{
  "hidden_act": "swiglu",
  "bias": "all",
  "width": 256,
  "residual_init": "zero_last",
  "eps": 1e-08
}
Rows from block 5 of a small segmentation model, named by matrix and row number. Rows with one number within an expert belong to one neuron, the router's apart. Each number is 500 + 25 x the weight over its row's rms, rounded and kept within 0 to 999. All counts start at 0. Numbers have three digits each. After the name is the row's rms in percent of the matrix's.
Before each expert's rows are labels from the 100 images, of 14976, where the router gives the expert most weight on average: "top examples" is what is common among them; "patch colour" is the nearest of a few named colours to the mean colour under the peak. Only what is clearly more common there than usual is listed. The data: cartoon faces.
# router: router (model.blocks.5.mlp.router.weight, 8x256, trained with AdamW), inputs 52-103
# gate: expert gate (model.blocks.5.mlp.gate, 8x128x256), inputs 52-103
# up: expert up (model.blocks.5.mlp.up, 8x128x256), inputs 52-103
# down: expert down (model.blocks.5.mlp.down, 8x256x128, transposed), outputs 52-103

# expert 4
top examples: teal face; teal hair; blue hair
patch colour: cyan
router.4 103:507499485461495499505507472492472495529454498526506541510503551504539479468501518498503516529495469532507517511480478497507569533493534539470525498481524499
gate.0 127:489504500476554513523501521499499508498497504504493506475503397521493499499472503485491463504503500498507499500500496500481503498493495502543508606500499493
up.0 170:501500504471514500498496501515504510500501426494512500489533481507500504500501501527475518500500540500500433499501505515506486543475482483560498555499513506
down.0 156:509478497476518491499482502500510548500537496498498513500532470519503502491468502498501546455501518502500479525442500494528511512478433451589489527412506499
gate.1 126:507500499498518522501492498531497477500500537496501514496514529501508500494500498497484500501461462517500500501481498543479534480501500500497502500503525505
up.1 127:498461496494502500500498498523478528513500490501472506455479501491501481500500457561596473501504541500505499492515500488501515498489487501500465499499506496
down.1 108:502436498487507503501500431498487524505506502525538508490500503493516490530504494520499509475512419508536480516499477513500499497520494493542511504526528501
gate.2 109:506474504511500501502578483500476479510494481508438496500535497517492516500472504514486554562536501500450538542519507524500517508497504501475480501500500494
up.2 104:500482503512502500501531474491497480509473488510502495500509496500486498448446496507488554505490501501489500506494504500501519501497500500495397499505500501
down.2 096:501555493482480498499507504502506501499467555499504556501500500499515500504503502507510500476500481500497511549501493501506520500500499471537499498517501503
gate.3 072:492495506514492498380538517500487478496496500481500499500494500503501492482501492516495507507597498494500471506548512508426507515459547499497500560480509499
up.3 078:501493500501492569497453442490511500500501500500500497507512505507495429500501502500512478416491500499465500486481503506533496484499494503492499461508498536
down.3 086:500497498479486505528442563500510526494506498492514494520497503419556500472514482476498496502499501513506491500441490534522469500400477530501494505502494508
gate.4 104:472500500497503496500505470499498520514500524504495496499500473511479499510497499502508499488496500500499500501490480503496501500485500511478519493573501498
up.4 116:454502496476563500499493540497499516500514499363494503499501504512502473534500441495524505495494501496499504501500501508500459551493500530501516502536494512
down.4 106:496494490490563525500501508500495524504487486489503501499502502566474488520475495504561502503464499500501502499518500499494500499475511499498498501502530535
gate.5 104:504469498511497502501466430502498482538540495507541540530505494502499486512495495479498494497492497487477500497409497497500503530501493499488515555501495530
up.5 100:502501501532500484507501466506489444489503503581555514572484465501504489501494493487488481514500397493418500500494486500538504514507498497499501526501504499
down.5 095:498502518506500482554499501529503496518500492494450498508500502470503510497497488513506500500526500503502554434531501513497492472477482498500489468509489492
gate.6 141:495485511501566517480455409501462503514462515534501518502493570517501500502456493504529511525480561528500462540472500530453552500495499504488501493506501473
up.6 147:498482499490549512506496452484501490503498507501494520499502506525499538504483477495572486511500504528500501504499514482472501513499485525464501471529493499
down.6 138:502500507485497508501501490505490491517513510500502514501500490472504500500505489510504497529469492486493507486486495480505501407507497495534466499536500499
gate.7 078:490498507501501498523499491502500500509504502483498511456505504505500499489497527502500562493542500500502493501534503504500498521498437474593519543497538508
up.7 084:531499504499531461484500501500500488499507500502507482572502495521498500512545386502502498501497500494495499487500499505503500477503520459500489500495493504
down.7 093:522500523502499503420476499501506463537509507495505503500465507497437499481502447470556453500505398510500499501508494502497500500506570500486496496512429487
gate.8 067:534501498502496495500494501528497500575498472500509502519507489501497500494490503494483500502471502501500535510516502493499513478499410500498507519492539568
up.8 065:499499443485498500498503500500497497500497523500498516500500483497490500559497507490445455516496499440557498507500512494461500500500500509498496495502524500
down.8 072:493500500454503494497489502500508462406500500499480500494489461493500501499500498477500501500500505503494500502500499501499499500506509531500498501500482476
gate.9 100:507501542500519534485502504503498454500496468492505499498506530502528505522500506521555513504499518531508502500499496500502478486498500365596469519496508498
up.9 112:499569485500504495499494534456547505501506500464498499481513457501499498531505501402488496493504497500420494501499499499494487435500494524500511499529500584
down.9 094:501500500501584505499492473501499489525499502502453513499510504500487500500500517530500500481548481502468524497493496500500514464496493493513489500495500501
gate.10 100:425500487500506500501497502497502500503500533434504498501517496506501496502515495501503505500488478437476497427494498504498501468505486486516507526484508505
up.10 111:515491516502502499476467500502500387543499515537510579500483502495494497494499507501491508504498487501482500505501502499501510499500497500475508449500500492
down.10 116:498491500498500498402500477484507507503500514500500390503500502450476394503499598512500502499579493479507500501503499502498496500504504501497500502499440540
gate.11 083:511500456461517496499497500515500506505503496492502501500500508500501510500504507501568500501500654513526500507500499498502501495486496535511479497504500501
up.11 070:499434489500513493507546500584499494499504501490503506497489528500503500452496512495603498500478505495520513501499521477504495523496501513499495496502486491
down.11 088:499503502495504504499499500493500498500500510501487515501496478513499490504490428496500498501500493520499493497500499501498501501518530499499498481501499494
gate.12 102:503503499499495499499498499453487500507500517500443460496501500476502497505502424505498504498500444501409515505504500486513500500497503575502500501500500499
up.12 090:505467498524500500388499556499500475456495516497509442522504503505486437505432507503495507509463485470498499500505536438500503568500500501490521520497502534
down.12 105:473525441566478446501509508488540519500504512459505502522466536489503468535495494451504501500513503513512493500549500620500501495500501491500470498504497501
gate.13 125:473500503462505478501550515493495476447515516486502480548502558502532501474489480502502500476494499510501501502559500491514507428500507575500495543499522498
up.13 138:498510499502503541449518509506500500486496500520521467531497502508501529490503503500464517500508499568515500544526486500500503498500494501500495522500500500
down.13 116:492498501456498508501481500514521472485485483504503494495501545504499508577446489516497518500499497491499500499500510501470405504501520500500499447501484445
gate.14 096:500490529518496496491494501494512490410500500496610500442506537502497502497500504488486493501500502501499474512504501501524500516501492505501507502506497501
up.14 083:500543503488499470500474513506495542429501504485509489496509524540500517510499515476497477532498502500539500500518489489473505499496496547453506502515519480
down.14 096:502504510498501633503502501509501464497500499497442501500488524498501501500462417501555509501571505498515502531499508500503500500496515501495504488500495484
gate.15 066:500505506516527500502501499502493489500501503504498501514500499501491488492492499451495500481506464495482517501496445500501482461498505518495499476497425500
up.15 076:501507505509509499500500498508494499522503537504503502533500494490491474492496505490499500477508500500498501520494500500500455500489496510492500500550500469
down.15 076:505509497493499500501519501499550503500490484498484496342440494494487500502500492500490561475498499410497520497518500514527497433501498495500484511501493505
gate.16 084:487450498498505555541478500488497517500481499494489500500557506537505499455499502506500520500499498499503502500500500497493502504500382506499498505501503501
up.16 084:500505499500500501500501547500500500504507501502503508502463506466506500497503500500527495499500494494511427496524504499488495518503500500500518415498498509
down.16 079:487446485438500496499505440500504513512494484500447478594500497500500500500500500477496551492501499509501523500431482500577500503504500519481501529500500501
gate.17 098:500499499516445500432500493608492485486498503538502500412501499509500524511475492506488514535506471505492501501493501497500502521517514501489506499500498483
up.17 092:501479509509393505429501511510490490476496421505524502501497500491500514520491489501493510513500495500488424502499499496501500502531506501495500496501501477
down.17 103:492535508536469500500489495479494478472476545515571497504502520500492495505464500476500454500496494487500491499489503500500487529577498414501500500514482502
gate.18 076:500515491487491500537497500507501500506499497494492510503502523495502518493703505512504508484500502500505502504500500501516498493504495500509564602504503529
up.18 064:516507505549501489503500503495499500498494500499561502500498504506507503501504508515498520504502498501501478534503432497505507539499446500500488502496500510
down.18 074:512519499504500609500492498495548534476502500498474446501502495501499500503490500460499482493502497451500508526497485487507503508502520493496493508454501503
gate.19 078:499500488524488502500500454513500523495493499509502487500501392464499502509509621500446494500500500528501476499496506517494503498502437502499498500496495503
up.19 088:499500489524500499496557458503500586495485498502495459501532405488500474503507527500494492503500500519497477500485506515453505490500492516514493499500508501
down.19 089:527485528501496516499503499499495505515488500538499498502500500494489433497425496506512538499483470500497499500476562502503506440496497499500504463502499451
gate.20 078:518486491517487492424503480497500500488500491583494489500479505500476488490515570501495497506516543506514500509493566533500504501559501500497485503500496498
up.20 070:500490497513469645464513586500494497477504495499501476499504612507500470496500505583500485501500500475505498503523525502499500517528501454495511512522499536
down.20 072:465494499564506500560500496499483608533464508506461496502514550448498500533510515500545492516499504493493504551482500467500495520498490500482501500505499542
gate.21 135:536505508400500420480483523499505544499499503485485503508500500513500495503502500499505500500505528533505460473501481517538499506511493487522490506485506420
up.21 121:493501471482484473500557512501498520497461510498491500504499500510520500513504514500503493544500500515501500502501481502494504560517501525500499501500503462
down.21 123:416512486511546509496477505509443507511545435500500500499495500499496483495505448504500503502482496500499508497539478498421496492499501529495480488500510500
gate.22 133:529598515500500476484490502503501507626500499480503527510450491498504497501549502457500503502574503497499468514496499498500503494499503500513499523510519493
up.22 126:486460497500500499501503500493542493495507500502511469498501504502478543498499498494502495497423522508440504482499466523517472493500496502498499449500429513
down.22 109:498506576498552479497504497517511497576502590515496499501500503480491500542505495509560494500465501501442505500504500500525500399468507591525461501506523500
gate.23 073:515496501500500508495496489498500500507498498505502486508509499380496493499495580502509530500489501507486498499431500500502500500489500473515485493489513504
up.23 073:465500496507503508503493510489539531500499499495462494534496500500584499496521483471518500499500489449473502496503525537500509499502495500489508500516421512
down.23 082:473499497499523496548500485499438501503503518502420513473443498386494499502491499497492502501500508498499483510542498499494515501499493505540498505501513499
gate.24 089:507500499549503500496514453540503500500500499609500498496509499493496474466469499503512490500500503500500499502501508500524593584491503440502473506475465500
up.24 092:497499507476500500500501579499500500504500501446500499515500501587500625523506412500500499496499483500501492497500481500498353489503496502503541489515497499
down.24 099:523509475474503499540508500498501501505508499498485503494554503484524473492500451484500500500497504502502500503501501454498498531498500504500500500511500498

# expert 1
top examples: beard; yellow hair
patch colour: yellow
router.1 114:497500517541516475467541479468476471524504500495477471511545450453494516470534522480511490473504531520499521478484474474451445486483512477517514501511475499
gate.0 085:497495465551561500543506502459539500500500501505484511485499499524472456501505501478500522504604538505485504501500496499494494501453500499504500515500505499
up.0 088:501500496503496461496500500510496500501534499509579523504504499472564538502457500499493488500497467487500498523467502437500519500500501500490500500500496500
down.0 090:497500459509496500508500501500483505513499565569488500517503500500500477513453500497503528494552500352492502492488500468484500515499499498495514500499500501
gate.1 099:499479501513482500501505521522494475503479514476506499510502496501495511500502497500500502509517501490501510497499531500496491554528508496500496507493409499
up.1 094:499622480496530499500501469487500500495501488481423495495468499520505490500500512498500500479527500507499513498500450493461504500501498509500497497500525490
down.1 111:500486498552487506497496496492500503498494504507500500500500522541502504509566499494500495500499506591490509500515567584483569441506497504497505493500500502
gate.2 087:490499500502467505509502500493487505502512500499443499505497507491484501511491497616500507495499479443499506484498505498489499532500584493498508498539500501
up.2 078:507578499487564504498435457509551520499466501499486500500570513499461499502494499501500500427501497497501500510503506504494500500502505511501486500478497497
down.2 096:535502622501465501446499503493499497502500497500497500502498520555509495550443398500500542499513502527512504500514439511501503480492517509476496500514498500
gate.3 077:475470499497494500543500499500497499501485501500520501496500500510510461507489474499499535510506492498501500475506499499487506496471514489443502494503500497
up.3 082:499499500577499481509510482502498500502499503500491496482509482500499485501497468492499461496503504513481507479472453499496503497499486490499500498504503495
down.3 095:500492502487493497484497495497468498498501514500507493500493500507497494506500510494500496503492500496473501494491499500533510501502499490494518501532517429
gate.4 117:498502574502507526567505493498500498499500536500422499481532469435507511522507501453500489468521522499461541520475500465475499490504469476499503487511469493
up.4 128:514499535500524502479481499504526487503497499456478427531500500404499494504499498502500498516500512500499500498538497516384500497500548500494477453474506499
down.4 112:499497468483525509500417501524500510501505505497510496478500499502500493497483500530480500500446497495453502475498504499499546455500487509490504491500500483
gate.5 125:531502497522537500490502505491497473488532556495500500505500504508487545500510501501501500477458502502492501499500494500524485500512534488498500487502496503
up.5 121:498511475508498495503492501490477505500605486446492552481462504501539500507502501479507501501510434500497503474441494501500492546499500429489501486525494516
down.5 122:493493515500537497534483467495500512501500520516506505585496502505425478498492500503496501438500500499587475501503501502501501497500457500527475500500533457
gate.6 160:498500499500478499501510501510523519500460551499453500500500501493502488478508563403508498508509547519500495500500574506452490499508502500491497500500513465
up.6 140:510520487500496502499499507500463500478554491527573499500466500527494453504481455517467527497501452433520486508554499503529516517495558501503505499466466542
down.6 132:498495501603496519503501487501494516502495498500500503520503505430489512481496526513518502500509512490547502498510511499500495500475446473481498500500500494
gate.7 105:496497482501485468506499448496500501500498495501497485502499501501500502499490505499500503500498506506528500527496483500442502494483499505493520501467567496
up.7 097:486500498480511506500502497507508538473499500548427531499482582499500497508498484500457494500512464406499486497501505501498500487500500500500456496510501500
down.7 116:491517499507556500501492487502502576497372495492508500500487620498502494510448500501500500511500518511540501503497451528499508504500480502500499502494500497
gate.8 150:459500494507488498502500501497458492479480499403545500499516500503550511498503504492492498510452500500507502499500475494471498525558503498483500520503524510
up.8 142:624503502501492545562501472497500500501499488514472499500500486501470506562487480490498499504509469500462502502432506511497500511499506524491488500524483490
down.8 118:443582458512497497500511500500498499468500500502503410517492500500442464476477511501504518500501499511526509484519500501533502508501502530511503515498500499
gate.9 110:515502491483549476501500405460491493523487498506470500472513497500492495498500499456500446481502503509500514503489499490500500498496487507500483500495514498
up.9 098:482499515500500541512498549514511502495515505492543500520494504499500501501499500510503527507499499491500492485516503510555469501501533500558502512508497541
down.9 093:551504499506491496499500447500493500501499518505498498501507496479464487497503493501510502403515490501500501500500520500478502513501510460499502500476500507
gate.10 068:493500500513496517513503464520497484499498489500499487501501502501500501528442493504504566508516499489484510514526499499497498500529633497497496499488497494
up.10 059:500501490475517445496493577500501513501504511468525514527499516495506498518500498505499497492493480499507463500501501494501544499499496514503504507518512500
down.10 076:500497495502498507496503512521502500554531420491501557504504473450501505496501490502506534501504499499459503499503495505500499500491479498497499496503500472
gate.11 088:565481502473500500502501507467523510504505510497513533499487570502500490500479478498502502497502496500500449500500549529500501501498492501498500500495504508
up.11 081:508545501500498500427505480511502428501499496501498485500500497498501500499501498496496498498505480489500521500503501492500501496557515500499506499498438495
down.11 087:524510500496500474387526480500553423504559501449417502500499500411466500499565496500498500499561503539487500500500500509499504506494591483501498427483500491
gate.12 093:499512506507500504567507589500502490497507494469508497524503497498499503489495500500508496501500556421521517494520501572501476510462507498503501499426488537
up.12 094:494499508505504505535501487500563495500500501475500499495501497498499501493500501495532499502502504500504502447497505508501498600445510575500499486445474520
down.12 098:493500501496496461504501502501494532490506500483505499581488499512500499493528499500499492492515500499511439502507521635497501448501499511499562499500467495
gate.13 104:499500436503499445493501496500498498500500501513531496498508500500500514510489501497499498509499510500498508491497487500496495495522493504508497496496501433
up.13 102:499529425502502500497497436504500494494500497562486499437518502490496509517477502479501466501500523473498521525483499465502484500533501506512506500511500482
down.13 100:475557500500497462504500592497544524500499497438508484500500500503503499502504504490500500500500500541499502485523461542541507490467450500475514535603527516
gate.14 072:500514500501503499445499495500513493464502504518500506495499486470529493529499517484390505491518517500495466568487490498519507484518497537518395506500501499
up.14 083:510498505483501500499500529552505511532499500490502504498466532501497506494501500539545524513500501486508501455539521500500490509500500467481508459500454503
down.14 081:500477505487471500443498496500516494505490527507532500529500495506431479500408499502519500510478510462514480500499504504498515491478504491498498463506517492
gate.15 103:501474499502433500498490501505491503505497539556500500500508489476495461502501530501501496539498490505496501470494497498495499489501492500501533474500501481
up.15 104:486502493500553496551505490500505507497508488481500500501554537533503499488500500499500506499475551498504466520502502509508510503433515503498489508499503515
down.15 115:497502499558501494485408500501501503492498465500498500542501507453511497496500498500492535496500491497502406497502521528459509544503499499514504499492500442
gate.16 095:482500410500493498493501495514492507499398516502459543477492490500487505505501499539493512499500496499504498512500499497438500492510532500502508500497498455
up.16 096:599503496500513479472501500495497488502500506521499500499487500501486501503481521497502498503540518450497508502500452492508521482500503461501498500419498467
down.16 100:481513501522450552499507500450503464486507500494501501497507496516504500502524500453500432500504495547492498506499497518499501623527501494504498484520491498
gate.17 069:500493438499489508573497493449516552460500501500497495491475500500460489499461500502500501494502499500534500515500516500501499531528500545504500500499498502
up.17 072:501507468500496511432544500477501500500500532494503498524499501433496425504497495491540486507501491500531423498501500501494500495508506504448500500510499473
down.17 070:500537501484495454500499500467514511498500468500488495517500500485560498489503501400499495500503507500504500518500500473492461500530497500500510500502496501
gate.18 106:495612490501501500500503531513497500493497502479491409580510499492499598519510504503500459502493502500519531500500501490482479469507509488524501501471496491
up.18 107:500500499500499580476502500485507496502498503500514500549484519509495501500504480530507508513499431498490496490541531525489462500506530501500500500479502501
down.18 104:505502500543478493380505497500497518503498500523399501486554524472588500507545474484501502583499519515500526500484500502484499502500499476515514519487502487
gate.19 098:502501487507514494522500498500500499501475494502478490500504491487533492477508501531505496511497500501505503479502499507500500500573485498588460500499510510
up.19 096:500457525503500610522503502497448433511505499500496498492501496501498516492505500514500500512498503502500501498503474500493501488502502464483500500499508500
down.19 095:507509499465497476512495514455428507508500558494500501498503482500500496513489495491500543500481500474483500499469503493495502503411575500495498546517508501
gate.20 085:496493455499499498502506492500492523514488492504481502496501499479500487508501501512487497500497499500485505515499501490415500488504499604540503518508584501
up.20 091:507511503499519498499538490499499498498500505501497500459500451499513500488528495499500359517497500508487500491495499511500499444500557500437500501501514495
down.20 096:501511452497498500485502500509503538538500504453547498502499429514500497504506497500510490497497499498500479500501491499500526490517531499485499497501499500
gate.21 082:508500548522486537420515538499486497516500490498502500514502497500503503500508477507497501500501500501485501498501488500496501500500594451499502512500455503
up.21 089:500503452490514500551510506500500512499500514494500500499500503507500500484501501498510468500482508488503500498499553500497495495471501516524438497503502500
down.21 098:496502478503504504501590472584500448482499499536331482483487483470413492486537499500510488501492497494505498496501522401506499500519501588508502500498500494
gate.22 090:493501500502502499510535521499499499498500525470474474475501490500501485513474440444501490496521423494501502463498499506488498558500605493500508508529373512
up.22 096:570495501498500501502488500500500529501429497500498480517501501500489500490498497581515500499499499500509502542516500491507510493500501503501539492347500493
down.22 094:500499496500481504501521488500494500500500501502444506499497497507580501499495499500487456500508449500500499540430524500492509501502500494472501509507500491
gate.23 134:491489486520500498488518456484514501511443497526487473505521497479495492462499503600499487495473501545502489500501504504492500501485464499484503500495495589
up.23 139:500481500496503498487471422512499501515465494532502489492525495500482495502499518475478486447498528508503493503500547441493508473506496527503501503521490493
down.23 120:499498505504529499500490503500502500519499535499499500504479493500500497490500483488497495502491501517500489498467484502509517491534481500500500505500505445
gate.24 094:539490534508502526498493501499506492493499452507501535506552501503474573487471482580481515500501500442498436505522500505515501504500512504500500518486483493
up.24 092:500500498495504497554463460492503569500504499500499500488532500508515495491466498489498484501412508564507501468480512529500509500438493512491500503487523496
down.24 103:580502510501500498470535481508572526500498500502501499499499422500456441499464500500500500499466507504504500500494503510496495503499502516440499500486493511

# expert 6
top examples: red hair; curly hair; orange face
patch colour: brown; red
router.6 104:541521464515456476526477472498485519492522492500485476493525497532489462512505485520506526486496479550524473516475544517499481502487490505502528499484475505
gate.0 084:506526507493502501498468504495501515572503461456502499550505500470505537500500503500501500477491504496496496498500498497500463499500499495500498499502419422
up.0 086:510497500494499459497501503500496500489440472501493505500501532500503498499504503520499513494502500500527503512452492495500530501516568544515501500500498386
down.0 097:494501477500493501491499503502508501500501483498502496576506473505490486500497499497521420502500496497502516485498508404499536500444506482499498559502499483
gate.1 053:517499501500499480500498501493620496540502500500500546501500496521501591477548493519500521495490500431489497511501498516502499518479500497499496500489504461
up.1 062:503495500494493507503534501499504631494494485497506495511507500478474503496496496495501497500498490510505490509503504504504506500499500499496499508504486507
down.1 087:500541500489500497500502501501513512419498468416499477500500499532521499500517499501501508499509497518490500499507496611504499498634599499502514500497495498
gate.2 050:488497500496498498509493471595500505499464499499500513416500499497502500502482484506488614534506500500515491499506476496500500498545528486535499523500517500
up.2 060:500500522500523500496502487504500497494500500539502500500495514501496496494502656500495502497502511484551501496499621502512507496502501505505500476492501503
down.2 077:528491500501499497503500500500497523498500503505506461500505499595502497492497505498501505498422456499501499500498494502499501503519493476502514500499508512
gate.3 148:474501466485505494500521503502499505501505513491500541423500503501538554503518500499487516512500498500502500500501496464499501500526500506498520500543513491
up.3 158:496501469531488495501522445498500511495502493493500537421568420531508525500542519496435565474502527507500500532500496497499514499508496500504500568508526529
down.3 129:471500501542496500491485497496582501516500500502500500501574500498500492512515500475513499502504500499472506507476495499504497500512499511499493496500529505
gate.4 090:487498500496434453481498500496500500501501493487500500500502497499517476500499513372499499540484500523499494500495497508500500500492496501495495489498492462
up.4 092:485508524502441455494500498496499500499503501496486500497505482506507459500501501446500500499488359514493500501493497502447500530491496508481510465500498495
down.4 097:500491500489513513499497496500499500492493500500490483505502529424495499504497511507468499566578501451456501499500501500494498555498556500511472591500499501
gate.5 093:505486500502499504507523534490538499502495610480498513502478497502482500490503497500528501499500500493499502504498501500500516465532504498497499523353603401
up.5 096:514481501516488507504500494497500500510494509448493526501481481503466499530503500502500493500501516505494500539496500452454515623498502487491497535498577482
down.5 089:505494510474500499487499500500501491472510497505505399500495500500502500496463606495499518504520504539505499516500493503499520505506501501538481500497496510
gate.6 098:498500536499499425473464506500505499542508509461499498428503500546508499519513482500505500474500500554473494501500510540514500495498486505501420500507505514
up.6 101:499506500500589520488458489489500498499501488500486473493510500496492497502522505523531494508501472499501504465538524515491499500503500501500503498490521549
down.6 098:501488469507491484517522500490500502498490469498506503504498498503509537409500509493502510500499491550476500554521499560524523496500491508499485494501496500
gate.7 060:500504492503478439497508495500501510485495501469502500485499494501500499504500490493502500533505509573498493402493499643500506468501499500500503515504500488
up.7 062:506485503504464488504529500503519504497497504500504519494492500479517521472499500517496500542506496504500454507501504500556517501522512504500498499503499505
down.7 064:465577499530505537498501509610500503465498502499500428487494514500499498500499484502514496500499496478515500484589500503505497500448501502502598500554499500
gate.8 102:485488501564497586502497497500496495467505492520514500480500507500497502509491529495493495586493500500503500500492508443451498528507534490500519501491491514
up.8 110:497496508501500488502500500501498496498617496510530500483500487507500526442485498491497500551491501503458500502500491513505488501512501500500497497496496503
down.8 098:501502519483500502496469500457500524498508500493511475520506412490499500491515499496500484498500501500505495492415503413496494504499497493497498532503499505
gate.9 151:502500480526504499500499495504509502500501509478488497502440500548500514507476494541518513501502502519578490499497519507510499536500496494515501495492497450
up.9 131:486503500506490498500487489505451474500509518499502501492491501535489500528474421558525527497501502501519492555500500498502500506500542493513518500499499456
down.9 126:508504544499524504501491464501533500499514488524446485484486522500500501508497462504467455492500500460501484460500500497497500505504502495453501463506501481
gate.10 095:485500502500500500500475513500499500494498501497500597499502516503500500560490466500506509438498500495521500539494498497501487549502501501502500547500500497
up.10 094:500500500504500424508495478499503486497500499498500480502511475499500490455498500460549410493500500524470500499510496495509499504484462495499489500476524502
down.10 102:490503423500501500505500413507458504502501505504497500500500548503500491550519572500495514500507442480500500476497507530491507500500562499483492501503471503
gate.11 113:440513499501517502505489508501495492486504500498499502514500503503516500497504500503492503493502500503492500523502494520498502501507508499507495552487502499
up.11 112:516499501577499551502502452500505504489496433502487500489496494500499507504582503504499496505519500467500503490512504495513495508509502407508494502481496518
down.11 110:499501501500485504526492501499494501507482499494500501510549554500426501542479546500477391494406508500493500500463487506506499500495411500542490502499533499
gate.12 108:500485524515457502503504512501489494502497514556576500559496536450491510495500511487504495497493488484499500500494508486501501502565502498463499475525434488
up.12 098:500513568503500544510500496444499492506521536503497479510499490496470465528501501506529509491491481473516504498497500497500509518500526459497500500487456499
down.12 107:466500458499584500505470506511595489467549500499485499500502476504500504476527500506499509525502505503487480499500500503511500517500480501508490518473501502
gate.13 111:500562501506501501501502520497499473498504487489499492603499501497494499494487500502504496502502499495500511454550501498530495500501503500500503500469500500
up.13 116:499494501487585499483500442499502508504499498498505519471485494502500533505500501451483500566500513508474477570441492503500537483501499480502472514566524501
down.13 112:496485538500493483532500469487463500506533533509501531476466505486485492503476434495509498522499500506500498508499556494499448500503475454507498505501500503
gate.14 085:492499535490500520510500498501495499513501501472516501530503500496505496498470496500500672500499488476499502500588498542460501486495506482486500500506491502
up.14 080:498522524502501455384545499500507507494498499496500500498499504513484502500551501500514500492504588547511490597458488500553497499504474519513500523499507498
down.14 093:500500496501502488473500500503499504500476492481487501476503516503513501493502500509500536503498483500484500503501491432500500548500504497501531500474504500
gate.15 119:505509488499538516505472500503502519494480503490390497488495536501503500490499528501527476495513498489538608502500498499497500575523522501499481493485502497
up.15 113:500501497557500600501549495491491502501528554503495490486525496499474501520502492470500465506512500502497501427500499481448458475480503473439499471498501552
down.15 120:492501499430485510501456500505515504498500462508500476508500520497500491500479611485426480498500501508516500505478502520498510505499464506453526501493433506
gate.16 077:493500500474500499499500487544544577500489487498431503499500502497499502494499498540495578502501500503519475500502527573498435502500500507523334500500480498
up.16 088:502542508505548502498511501500501470500505500502500501508492497636506460499523493499504504497501501500490497501497500502500594498496495497500500497516523503
down.16 104:499501586499546501518504501462545517492501502500493549524500491544502475503504500496480487481499500500454499499530494503499513500510490497479538501439507501
gate.17 091:498500499501500509490499500582487502458483493522497490492499506517505537467511566502500500503517533561502484501491512628463506499529500500458509497500523473
up.17 088:499500499500500486497506496501497545499495499505497500502483500504543559495501564485501438473513523545500483521500488502475538500560498500499495540510573491
down.17 099:499500495502499500500520500499492499502501532496501530500478497501558503510500489499488611511500468524500489501504449374492519495477498514500501495544495501
gate.18 070:486500499508500458500517500505500497499503498584500518493442500500505497477500519492465532501543526511504428509484499497494557501494511502524502488500531490
up.18 080:500500499494497527409500554498516403520509501500501500500501495499499633502490497504512500499498499502491504499518493500505479500502500506500500496498501499
down.18 073:485515500520500486501499496504487499499499498502510499503502500501505500601458502504523503499502470530508498523499500534497476519506500491500504502502504500
gate.19 170:513500509500500502496420524500502484533513495451470501565500493487494501504488489513504504472445501493471500490486504501503484521500498453513515514449501461
up.19 168:507499500500500498495489501500492489539510499388500510576499499497499509503479499504506506481501500500497450499488504504483445504513499461500503514498493463
down.19 158:501486501525446461523478492501539501513504500510512459498500480538540495498507495493500485501475495518414498482497506502501513496506500505476494512472528497
gate.20 093:562524501446500500503500522502498501500500501498500501529491496480501530520598496499517501546502500467495510497445397445502500451501498497552500505502500497
up.20 087:473484500499493501500500503539514486530515499469505532500493502501497592486500500500500504481479508499494496487503500477503500497478500500501503504513499425
down.20 079:514500482490517482511502500496491500505505499499482517496497508499504532505502500500488494506510485492499516501500480478534515503495500500500458515501499468
gate.21 086:518498501543515568499496504508500486496499505492515479501517501499499497500501500556594485522488502488516501392488501500459479503503503475500500481499493521
up.21 064:542492530508517501501494513518500455494502523489542498508516493505499516498501501500503492513437540499514503443485505493507497501496506473507499500497502534
down.21 098:543506504480506500513484507506501500500537503486500502499505496473502525508556500506456500500498499498509500492493608499500483491500520499506536500500500493
gate.22 084:500510489502500502499486499501496498477515495532484485483490497506496423507495479502504499534504562501469500499500501489515500501500524498499500463505499471
up.22 074:501498522524501506497553495500500435472502502539500496496499515553507502500501496498490491500502493479493500498513500509498502500522514500499506473495500510
down.22 096:503495534594502497509500501442432498500506501497514463481467499549462498385500500499521467485502495501574500504508500500499500519490501500497504508449477495
gate.23 083:489503506500500503505491499500501490501501489484500501500499514563483500500502526500498512500504500500500375486500578500500496500498499499505500499499496513
up.23 066:487504501504469500485499496498504503508505498499511497500498500498500500501530540477499501468506527497547482497499520501500500500503493499490424495506499504
down.23 085:497501438492500510523500499498531502489516499505500516473571497502492497500500510499503518461511501499504499501496501502541500498400544501498518468501495500
gate.24 105:627521500507513499495476506497483497500521447409500494508503490507498472511507500492514477500485500500485502490473501498500502532512497440500518470500504505
up.24 108:512498528501505522501523527490488496485562540504533502503471492540499505499576495423504486501507502495430504499500472482503492500499499495495502500531500499
down.24 095:499512499466501498456498446500457501502491501507502502503487504499500500505497557578502523500505495499514454531501500476487502498521489498519498485506498508